{"decoder_norm_position": "pre", "max_steps": 4100, "epochs": 5.4}
Rows from block 3 of the image encoder of a small image captioner, named by matrix and row number. Rows with one number belong to one channel. Each number is 128 + 32 x the weight over its row's rms, rounded and kept within 0 to 255. All counts start at 0. Numbers have three digits each.
After each channel's rows are labels from the 100 images, of 14976, where the channel reaches its highest value: "peak on" is the class under the peak. Only what is clearly more common there than usual is listed. The data: simulated fluorescence microscopy of cells.
# convs1: grouped (8 groups) 3x3 conv (encoder.blocks.3.convs.1.weight, 96x12x3x3, each kernel summed), inputs within the group 0-11
# convs2: expand pointwise conv (encoder.blocks.3.convs.2.weight, 192x96x1x1, transposed), outputs 0-95

convs1.73:168161154169167158152170102153158111
convs2.73:109119066102097108080106115118096146153110104105074122117135177111119084125124104098133126156089131081131010128108112093128092081055127114093093116130180128111128111128147067130090128118081108156128128072127129129105074128093087128116108127092145106128127123128140117128128045130059111108
peak on: cytoplasm

convs1.20:170123116109144172165171173172144111
convs2.20:118131121127128126128119094087133167180129129132121111128140168126133054046124128129129128128116132047162128129125128117128125139053128128099128131159136147063131117172128127128137139120139128104191128128128101088132129026119127128088124125124127000126137075091130134191049127120086143114
peak on: cytoplasm

convs1.70:110095115111125113036117104117099124
convs2.70:209151174130130193128181154131181128109130147133135159141178089138135169131130152132198135068129162183142155174173188172131158191215139129187167231164095139120178128126130162133127183128123179107127118172166119132193131153163134097128170157153089194132137135131128139143129135152132198182
peak on: nucleus

convs1.14:172121119098130171173167159169131094
convs2.14:130127136129120114118126083126129168213112138142111126132142133127128089129128056109134128123093141000199120130103131091128125122054127129114128133199122142056131105129128127129151132113128128110255130129125112128128145079128127125110079128107113069125159123101128128178007100154110131118
peak on: cytoplasm

convs1.15:165130098100160164161165162166165107
convs2.15:129130133127127126128116102106128131220130130131112140127126172126140130100116098124129128128104140133177124129138156119128127192141128129118110137182131154062136122151137116138132140113128128113255142129144089104139131000133126200124104120128127056125137081080128142209055127138043144120
peak on: cytoplasm

convs1.40:127142134137197149146133170190141151
convs2.40:072119071119094106075103129119129155139059122110128129127132134121066054124121074098066120137097107045137129121101094122125114108053063120129128089129174128128115129146150127128079096110130118161146164115125121123066114115075113191105078097118146075126120114094180091137100105080112118127
peak on: cytoplasm

convs1.44:135059128145117114109128086108066106
convs2.44:135133153129130226129171128201173128128131166127104130128127128132144129129126127129134122126127152148142134226136152153128169150129149123130106170132127131127131178125127130142074166123140144127141131177133119156194130128131115121110116158188084154128128131129147156125127126151129127255
peak on: cytoplasm; nucleus

convs1.80:137147161167156136138181072140157090
convs2.80:117128070125127105109124103127084170160114127097099122134135151123076123125084105118139112166124128069150124129090130046128079070085129086083122055138160129124116092127131090130117059120041106125132125063128128141082095131089052118128096129097137104110125098095121097114128031138124066120
peak on: cytoplasm